config = dict(
    model='image classifier',
    dataset='pixel-art sprites of 400 made-up characters on tiled backdrops',
    train_examples=197500,
    image_size=32,
    crop_scale_min=0.8,
    horizontal_flip=False,
    targets=['colour'],
    num_classes=12,
    arch='vit',
    norm='layernorm',
    norm_position='pre',
    activation='quick_gelu',
    mlp_ratio=4,
    head_dim=64,
    fused_qkv=False,
    bias='none',
    qk_norm=False,
    parallel_block=False,
    inner_norm=False,
    moe='soft',
    num_experts=8,
    moe_every=2,
    expert_mlp_ratio=0.5,
    slots_per_expert=1,
    shared_expert=True,
    patch_size=[4, 4],
    conv_stem=False,
    layers=6,
    width=256,
    positions='learned',
    pooling='class_token',
    mixing='cutmix',
    label_smoothing=0.05,
    loss='cross_entropy',
    residual_init='none',
    optimizer='nadamw',
    lr=0.0012,
    beta1=0.85,
    beta2=0.999,
    eps=1e-10,
    steps=22800,
    batch_size=256,
    epochs=29.6,
    lr_schedule='linear',
    final_lr_fraction=0.1,
    warmup_steps=2280,
    weight_decay=0.0,
)
Rows from block 2, named by matrix and row number. Rows with one number belong to one attention dimension. Each number is 128 + 32 x the weight over its row's rms, rounded and kept within 0 to 255. All counts start at 0. Numbers have three digits each. After the name is the row's rms in percent of the matrix's.
# v: attention value (model.blocks.2.attn.v.weight, 256x256), inputs 0-255
# proj: attention output (model.blocks.2.attn.proj.weight, 256x256, transposed), outputs 0-255
v.27 094:130176138134148157056122116101101130048107172135170206122122139125158085108098107116143138151101123173073084102083191146153103092102160113136124119176098155161092137166073102170112136113069135089119155129123138139156195153112106158080090107131156145150095120092078131084097167098171095108157035137130130135119097147098043137099174138129148065133161141100069173103167170094154079148113116126107126096129124102135153149145089103128093121113098171186102107131059148158078102126106099038153114116148109188119094086118086133114134139119092132146142129155102169134125128171159062114108095118050082143170170092083181123124131124092061082182091170132165135101081148131125140125126112167145152123167082149152146083135119087121078094166183109132113116117153129096161163121104130
v.28 100:122111148069154116141104092137114117087110145115107116071117151126108110130111165127093117067118150163142092147159121180163136152090108086169106176105082153128103139149113111061143127112120120129100146132203152137146144101094166105084069140120126145130071171129106062138148198162137120119169103151080066136147085167125108103113153120073112088144134091172180174142121114066183161168129146134115088071142129172147136170169156175159163072179166134122124135153105164135180081134124171162058093135120138108094115106066158127101092147113166082097157151085048088117147169109130097089158125105146185152098165118143163076137114119211118139132109132142091131154129156091088104171100172114077186161171075189142073196140141159133160107164127169097090137119157171140165138172104114
v.29 097:116092122116103194165171145108162144090172119131174133110150149139130081156139108205115119081091146131102121157129141113120111146124163180114135160147124144152082170152172125109133097148125153123162117079075094113163102152181154116133087169091104121174117109132135141072115099129138120169206077134149139117110143111162181116182148166120094147141182156107130083096092141138158085181139114125074129116125161121150112067185220083126177117169111039149153132112110195111140153163130084126165153125148105109122097112123155139136181114088095132099097059150114097191137112145106111101173106165101136130121151072078160216168137077048104171149104155035121087180138119130125133132094120128180160104122080133115093130100143093140187122097125164140078105114155105111141123063103176
v.30 105:139024101198201139129160133138047080079079122178075128117126089101129115166111164156127161126183125139079082114084136162096118101118064088153112056105128102139077051142098085153179104114148125106178090094101082114156122165112161137055129097134102086130119142162089097149115152180096124119136134116165140133127117061161131152192051184104141165050079127101199149048122119132159136103089144165091128175127154096110109113109130133148115147182128145121174131077143112130137156077107140132140154111166135134114155132113057117147129151115140130140133097127116066113122144112168146116142115111180123105054155153148139095103128145133080134113137147144057149155095120144159184067165083104119088123169119178117138163113127127169141107169144113133167120139108145139115170142146143
v.31 110:130170107158158141061131153107133135148087134161115107128134152132129129135190118124140149128062088157201112137132140126121117166176150179122142123161159148082106119128108183135112098062108151152115110141161101124183086172110085034134100121157127039137137084127097185142106143090105139071130137161158154096101148164130128139114127135066107091109118214144064154116114085118110126078101127127145147134133148114125137148107090057101156105140188023112191114103121121112207146206136107159113095123082139115110132157106085133065155107145092111185146116117138176069179147105136132136096136141137099132130163080085094122152078152118150167105171193139136146154196135128157138150125067091129100102094110060113103141160154174114118100132142135060123181184098114168135113125150115
v.32 085:168050112131160125147163084154162135128095149087131165096182145113103098122119135116106204156124138155099113149143183116144107143143143155140159132121109070134150086147190113101121096114156147137111131098177176129144117056140138139142159137120157134167137077109143094097138136092132133130171130109129123145154085143122082166148119152103108074161149092124074124121139103172105102131161107141138159107193157101046093140136130143136143058106121159064166156118091148162129133140192126134146134104114158073114143103144160123123169162173119165143077131087116051164132106115127138043172078118097048124166180146154111208116161095106069150132056049061099118072072112099080150138079119146139169095135083134160137167105152124180097132184177107125113150128145126202110110119184146
v.33 091:124163072114112090112112186104122132115149119102165118147124149210136129115158053071144104211156107148050116116116087141156135171119085134159062085136151132134162171153134136108103126251094122126094144146140119175095146116102135155138159124130141138060200117119197109141150156122126137124136146145127112102124151100135165104090177094114150123098099140100150133147176155164125138108142118066178128131086073171107097143244130115117145185140119102063075108122112129114109156090116140170093153079137156154097126137113153087147128094142166100159124149084127120160068162133125103137122098148117122113166117149116079134166163136163142145118059098120184132116090088111118168096170131106141069109189111098048210096128112109093193107126139123143106139146147080132097136075151098
v.34 098:121131151082149093124109137123144176078117101144153061122155168136206062112123148122140110117065125137085112098151142082114146160166125103147128102148151153192104174152126146130106173172123089121062131106089090082152130148141143142127186107156137201116141096167141120156146160110155123128082171161123153102160091131149161106109170127190163164114103136193177163122107123139101110105181073169169133172139127071105133171128056101123146146140154162143135170102144127117183203090150105105132144161118094125119114084121186146068173109164109180163117106179142141134121109133162155112102114087148126154158139216130117153102153164221110110149112100124178153142149085154048108080119143121057098188125158142071115153151130143071064114088118109088099160148113108082149082099120114
v.35 105:119136068131161145111147160093108143123089127177090108099110140132192124161147161092122138168110156138133092122061110181182125146126130198165118087168137122122107064121142110127126095106187102109138129132128060130079163188143126081122075135126098102149180073130156147179098109117098130117129154094124073114162127082099087158139177138132171151143084120105105155136125173185160167190114110168123093180075102130109069108099159128124176134123145113144088092075125123121073103165141054142123157137162155149126150119125096150149139111126115110217118111135196129110159152163070091168081103088098149155109112064094106123152137160036089097111166156109137182139124162144163107115151164139124144060134173141103064103196138079111113154137109173068105169082161179121158101134150108
v.36 096:153091165165177086093147098119146134087106097120154178142149159095134135105040159154170143142089151116070123034093159105148105092125134148194192111136133143113084092111146123139138071130141119148120184135169095086116096106136180154149148175139115194118136130104164107150120197128081143164141121091100143132175155092094087158156166111120126156127117175140158127128117128144167189079140131101108101066122125140164119092069149155139060128132114166089150158108117157063128134119124137036117146165136167149131099120163124135118086145113116109150137079094081118113126176156087115122120126106167212152140146132131120119151186146128066105117084108112086139224091097089116169160083143156179180091148171146161096127098128146153153114174149085140145080155109185162101175094073156
v.37 093:142183087189141174177067102148152156127087093163177159108128160102196116152181125096119209107113204130140067144112085131086072127151114120076142119108137164101175124207104117174125149118136124100111170082113164093131124123137177097156148133115138053132142113156085120134155119170120105145115140114130103113147164071131129134137143177145174083113095137088173166114148137090166135089150111152103118119137146092128088095170105118050129121094166165105152150118132124183130120157056109112157167134109170065110132086141135082126164170146105103097130127109144118149141094108117118172116087084080138121171123109131167199161096176162070099151158181088104170142169116127104118129093037118147069141136122103114117104132134099145141153163142048056144143169135089143157133149191176
v.38 105:125122113172100155163102121152173178117139161120160177111113157145135137158142137142136161133153112096217217140149148133075134142109138189164134157163167137102113136167122119132121136122133136163152144159141096101129053132160143119140158201148128143132108102114107100078115117115129105102105083097171138116145138124158161140150149110205120131144136125087128095126183153095177149183079186147169069136121155159100145097079110119154143109179096137139115186136104156150148116151148064073130141106139151089077128128137165156122086060126103102161155113127193149209130116097041106122119126132141109124137126079074098157119106095116161123078142140114201186116087135191130162070143140125103125085154180143158085117125180064093175187071099169112076089175137158113148090041122121
proj.27 101:159131122195106112098124157165138068156114098090006152163139194164074132094101177119182124085142112140063149129123165156150228106124110019113159186134146093171143109176130119126123188072136152176161112173093124174131145118087144142125094114135151119135107173165089123130128102093085124113127150156116127067199164137133098171190179138105080146208108062136188106111194096125102096121105120148117131139133164068109098128179118125103083128137102106145136131128114126196122143188084093128136102180105160098149114143182163169101160103100166124147128142107114152134142114096158112169119121102145128097164119114138121154106171090133088098136107074148150157149098201115100141123128131108139074098117141119079166130120089096119154135120138121151182112113149127145100123125166128
proj.28 094:090142119054104138105149137091101136129110141127164113158134109123105049144094151137118149127114129084121123112110142084129115147121104136126093175119151178099135068130181138143108126118167109077185105120119101166092135098152137183151118121143118157155147169134143118128085101172088124140081134145087181168111088140143148075158169090129173151129147156119104085141150074119107131148078176069123061227092084165167107136103146100114161097147150151139139131156079074196142056117115162177084127117070082104141137150115081171144088103085147145117136135124073134115125109121176147120072158121128102111141165190158153118092152058146078143101070143087113109085099109138113053188126145112193113180130086188159149106157143092053155155106138172134151114146058154134141117192156163
proj.29 092:121155092102120120146158143161149193095106153170138154113132152080163098104141145078186154141110133179165127203138164115080179144072116121105042131114111148141170138179188108137121122176194097039142125150098152143134141104124108155102111165097176101044157129079126125151100066111182139100132089133168084085132117100142136124153140110148109096100147070117128150144141153122128052164171110143112091048085095145128140164173097114110149087127144143158114149093163112107170083147121136136125074215180162119120143129149154139140102141144083129135148098079124113140092098123130114178131100115109147123158147088118127107071110123162084081106133126152068112135138109062144143090156173156172149122066147180145084202186095112116163078067163109080137127125089106125126139082094114
proj.30 096:106161111128129073079177144160096118099173098207134130104078128159128141056107151084107063100090087120153114168136159119134175123146097116202140127085162130147144079135151125175172137107092179134067124213154110085120114118080092151147141119170124158176141141071162131181113168134112118101195110113133105107097182119080124096051076113157135124147150129148122103151109102080071150114129133119167136104100138135185141137090132148143100138079092205105139102131112128160106185128148171158098163069149103145132134116110129141135070161134093107060198078123086099132123159158105183140152121155141090129081127183106070112181158146076157162114087176107124134072171072159148119129190115135144137116160098150096130141167183124125138163085122129068166171148116118133147103143139145
proj.31 106:138090143112112126175099120162106162148133186136136109140151083133161171201107106102145145081151162111159127089059087149130144105153134094086073121174090060096142130151106081148122174113143141080152132118193101090091143115093126161167148091089103141122103090104116132118109109148174017123126118123170093189125142094073157135065044121116128121134088106077145141091133091155142123129137135165187126129154097146179134109135138130140087139204084143127131153115144101127089144129171123051127129134161199073088117128118104141128119129141170079086127095230118102132120145071159114151117142122155152098158118102149154197148114178109112101137131138095149139142095150163076118125088174117153145105099146107156054149104144095130097112152083145162155055103165094100186177112169084
proj.32 086:067140132165193092163119189079125112069196132099102183130094111099150140127127125117099156151121156128048128122143132176145137125143122156097131131159182181137106133148172126120042092193093112129182146115129137166144142136164173121131126111173166163091136082192122128103111119105134112146090130157179130129098133151130118164164152139189118115109130125139065149211107154072138115120114104146123122133133208130144140138150147144074146092169146075144157183156124101113142149136096138145159101115143087131068139089120148147138134127077138099166116069114129078143100096066121120172134086155141118086115119133165149094167133110107135078074119092137036121070180049134166084172090173168148144145146167135088098172184136149105117098120164112085106145074137153200101165139064118
proj.33 096:085093151158092120110117123117181131155094078141098102135106121101126142145171136152163123139147139109075126138122072107118119062129128166135148114150178159161172121135164154185175085116110163152100069147148128133105151159128170133136123223168148142154081155114157119151094103130142177107084132125054137077049146121116113174134148091123141150100167087148182165150123069152176180106101135115053104111111167148126094114118122096147115140098114114030134130163116117154156129122165073100109114138134132079136156159115139099070165082130154088127083125133110203131153139145111138144149151120109178176105207112090202208129129108132161090159167085170106176086102170144070089074098144118082109129146123086107138113118096128210149109203142119126108088143185133140136182128136117
proj.34 088:107121133149174162162114122063115154099096097129145120142161126135137148182153115111129109094136113110110117107155122103171121161175117088147102161093188166152187106153141169099097158121166154166139126064135086171146127155124113145116124122108113212105136108078129095141190130125154144116062099134109157162155088096151162106056124162054092146169109140099143138062149093187148170137094128127133153154153114104114125097162127109221162093114110122099136106215108160048123096118168085115111227110095105110104166137118118106157165138092147106151144179087187158128139142093062068084164145137168170178066148038086114143130143086166158139155189114126138160106138149171067107174095190140122130126112117095130136115109129110102140169149134140143118120175188152161132136149133101
proj.35 102:148122110155089094119098117170154150161139109132159101139114108085133110144111161152123117127060111099177125074126144097125114087167082086090096111108151117157130159139090143200143120061036129201147121134108112090153095117097076093095151108139157127109143102167131123161138059158162191104142129102123122160099134142110068130146082079128158112122112147143167108104186116133102173107166118169158125114194119062113153131179077126143085124140107206112141076137176148144137194101153155102139175061138177090139118171148147143129155101138052078110123128165139144137102112121128144167160078157153148107122111138140166172085121146192166152127120192129150125117105071119113182077156139104094147078167131163106139110129130189147185095140176129070176054109135122106072109079077092
proj.36 096:065146127094089151106125128158162139150168138097090147126087164130101121164118114059121151116128126137111134156146163069077159087142126130184208155127134178153143108089133157129110162131129119161072141096179099103077104138089129112105109098153150125102181174163158104134194080130125201089172143150084133099078117172103109073123123204074100155136086181139096104123146070142186133145092164095089179132156152147087142132110121165132112070151197200164170094174163158157142166129200153172126159064053133136092126134127100151178182135104105140128168099092134175149120091118141138127108132141142095121150110132184128060094127142137161104117151097145129132136134089113095091151119094143201126136131141146076120099171035105083130145088105099132144116178126111140086124122118172
proj.37 098:124160138143127132072174134147120125179139173122126090143133098144139119109133117150130131098158155139144122175139080147088148138199110088133148180186100079076150110131091083108146147087151146169092143131112117108125134118169144221110133087128169175116071160147136116208049097129130138147114123114158127148146178147108184119092112091145146133143076163124123157138135104137164152060184139130108104129141214145085093122162129179164103158107181159139155091101130100064108131179160164093193145043064176134088101102130101117052143133124074088171116114143077166167134084124111112166116117162125119089138079099143097132159115115143094104140124183109101181144160077140120146159144178141150136096176086145115103124134135123158130129160119121087185049111191111086137206146147160
proj.38 101:167142104200084118122170118145180190116070156156125101092102182115117101126105149131102145090108095117037135105175102153075149136150134088100128125163117109167158119159155129136094096116134080092144200154124135144101119092086083056085144141106136139098130090090103128056145064108139137090141088076125087141090099147133122049104130131117155133110146177132090178056104113164128124143158155111123089122109081110122160113121056118133092073121183132112106094089197156150173152150151130073110090161147205125156115170187194149090135159115108193131138055120057119147144099126113163126156095151126125146135087109047118153114086104158168198116141131095112118149097104144113130136123145077108111077104166104186105147102133179115143109163154122083143107143107137121112129081141117